A small waveform denoising autoencoder, trained from scratch.
Model: waveform 16khz input, encoder arch jasper, encoder norm batchnorm, encoder activation relu, encoder depths [6, 6, 6], encoder widths [128, 160, 192], decoder norm groupnorm, decoder activation snake, decoder widths [24, 48, 96, 192, 192, 192].
Training: muon at rate 0.0038, batches of 64.
Data: trained on strings of digits, spoken by a formant synthesiser in many voices, 30.0 epochs.
Rows from block 7 of the decoder of a small waveform denoising autoencoder, named by matrix and row number. Rows with one number belong to one channel. Each number is 50 + 15 x the weight over its row's rms, rounded and kept within 0 to 99. All counts start at 0. After the name is the row's rms in percent of the matrix's.
Before each channel's rows are labels from the 100 clips, of 14976, where the channel reaches its highest value: "lies over" is the class under the peak. Only what is clearly more common there than usual is listed. The data: strings of digits, spoken by a formant synthesiser in many voices.
# convs0: first width-7 conv, dilation 3 (decoder.decb.2.1.convs.0.weight, 96x96x7, each kernel summed), inputs 0-95
# convs1: second width-7 conv (decoder.decb.2.1.convs.1.weight, 96x96x7, transposed, each kernel summed), outputs 0-95

lies over: /ɪ/
convs0.77 103:37 47 06 43 45 47 42 64 37 60 65 55 53 71 61 42 63 67 70 46 31 44 80 37 55 52 59 50 36 42 25 57 50 45 52 40 50 66 53 34 47 64 54 58 53 40 56 51 58 62 52 54 47 40 47 53 30 71 64 41 51 46 59 72 51 58 38 63 54 94 86 34 41 40 51 43 57 82 34 31 53 66 75 49 61 45 36 57 20 68 47 31 42 46 00 47
convs1.77 104:44 56 50 58 23 57 34 26 63 47 47 60 62 71 33 46 38 79 33 69 49 62 42 44 38 71 79 52 55 56 55 59 60 42 36 51 50 54 47 56 43 18 46 73 48 49 49 44 90 55 34 63 27 47 58 42 30 44 20 68 59 33 41 46 55 78 46 55 52 34 28 50 37 59 69 70 45 55 77 28 36 75 60 57 73 80 39 45 62 35 51 53 82 39 58 69

lies over: /ɪ/; /eɪ/
convs0.45 103:41 58 26 36 30 62 46 54 60 66 51 63 28 48 35 44 67 47 62 40 56 58 63 42 59 50 45 64 60 64 61 45 36 00 31 67 57 46 53 36 41 86 60 36 50 36 47 50 67 43 53 28 84 59 64 61 67 50 56 70 16 60 53 65 42 48 56 70 39 32 36 70 47 41 57 71 60 45 24 43 58 31 79 53 42 42 42 69 53 61 54 48 53 33 58 46
convs1.45 101:39 48 34 45 47 61 67 39 43 24 44 45 56 33 65 67 59 71 46 37 47 40 29 40 34 61 44 14 56 26 60 54 83 70 45 23 57 64 58 57 30 36 55 38 64 49 95 66 51 63 35 45 37 33 63 20 53 63 43 26 53 58 68 54 50 55 80 40 66 52 46 66 30 51 39 29 59 34 54 65 54 57 56 35 55 61 41 51 68 38 70 78 20 52 64 54

lies over: /ɪ/
convs0.73 089:58 69 42 49 67 38 37 52 39 48 34 54 23 62 51 65 52 74 29 22 42 24 49 49 48 44 44 41 44 59 66 67 39 41 30 35 56 64 83 42 57 26 64 63 82 62 51 24 44 49 54 43 41 31 80 61 46 32 52 49 41 50 34 31 33 61 69 57 59 54 29 26 43 67 71 50 31 61 53 23 10 65 66 37 42 66 49 43 74 66 36 51 57 37 42 44
convs1.73 089:49 45 44 70 36 79 59 59 53 26 59 39 70 39 63 61 42 57 62 62 65 54 67 28 53 60 66 69 35 42 49 60 69 41 44 61 66 28 27 17 45 35 22 65 59 47 34 36 43 39 83 38 34 09 48 64 52 31 76 55 41 58 73 22 45 29 36 27 39 51 60 43 42 41 33 50 49 46 62 66 37 52 53 53 48 40 49 63 51 63 43 27 25 76 58 56

lies over: /w/
convs0.23 119:40 49 54 81 68 32 54 35 29 54 44 62 51 30 40 44 34 64 57 48 57 61 61 47 59 54 48 49 43 54 53 64 34 99 48 42 39 47 31 40 51 30 38 58 46 41 45 58 37 62 58 55 39 53 35 51 33 45 46 53 29 45 47 56 50 31 46 46 38 27 64 71 62 46 44 36 52 26 53 58 60 58 30 54 33 53 50 44 68 49 45 39 34 48 44 39
convs1.23 158:55 46 67 58 41 49 80 32 50 69 59 62 33 37 28 59 37 56 49 43 47 34 63 44 70 85 56 40 59 26 51 28 63 23 36 79 50 68 56 47 43 58 47 52 54 69 25 36 48 49 43 36 48 34 50 54 93 38 61 52 40 51 36 64 40 59 55 71 51 69 42 22 32 45 55 38 33 39 56 42 28 57 41 67 19 29 17 34 57 40 38 42 76 41 66 43

lies over: /ɪ/
convs0.69 144:55 36 78 66 57 58 53 49 74 42 43 59 58 54 80 58 61 51 43 61 80 93 76 40 42 83 49 45 37 32 78 48 26 66 30 57 25 34 45 32 35 71 36 35 47 52 53 46 34 58 37 28 62 50 30 51 58 47 23 33 53 58 57 76 64 72 37 42 47 36 61 55 63 58 53 60 44 39 41 34 49 62 77 30 51 31 63 71 71 51 43 56 41 43 46 51
convs1.69 096:51 56 19 44 10 68 38 65 53 50 59 52 39 38 37 21 31 55 20 34 39 49 44 42 73 33 38 53 71 60 27 73 49 33 46 53 71 64 66 71 65 57 62 41 71 53 62 51 48 42 58 99 51 33 57 41 82 55 25 65 57 62 50 45 39 25 71 53 73 39 48 56 42 57 37 40 42 49 51 52 49 61 31 54 47 39 34 70 50 58 46 71 34 56 51 69

lies over: /w/
convs0.61 102:58 38 65 69 61 12 18 30 34 37 32 45 71 70 38 33 29 64 27 66 48 58 67 38 41 68 57 26 47 47 27 62 41 72 27 37 31 39 67 55 68 35 55 67 49 38 33 42 49 45 51 52 37 35 31 64 53 65 37 74 37 54 57 53 56 66 44 69 28 43 68 63 52 63 50 56 63 53 69 31 68 81 53 69 49 36 48 75 40 52 54 48 69 76 46 50
convs1.61 104:53 48 68 56 15 47 61 75 58 45 59 79 48 41 81 32 51 53 74 72 58 31 33 52 60 47 57 56 62 70 62 27 54 33 64 43 40 35 37 61 07 40 46 33 39 45 45 71 41 50 24 56 57 77 21 48 68 25 39 34 51 68 46 68 57 46 36 53 62 36 56 46 38 40 51 55 49 77 28 48 68 66 57 26 46 80 34 40 54 41 53 41 41 61 54 33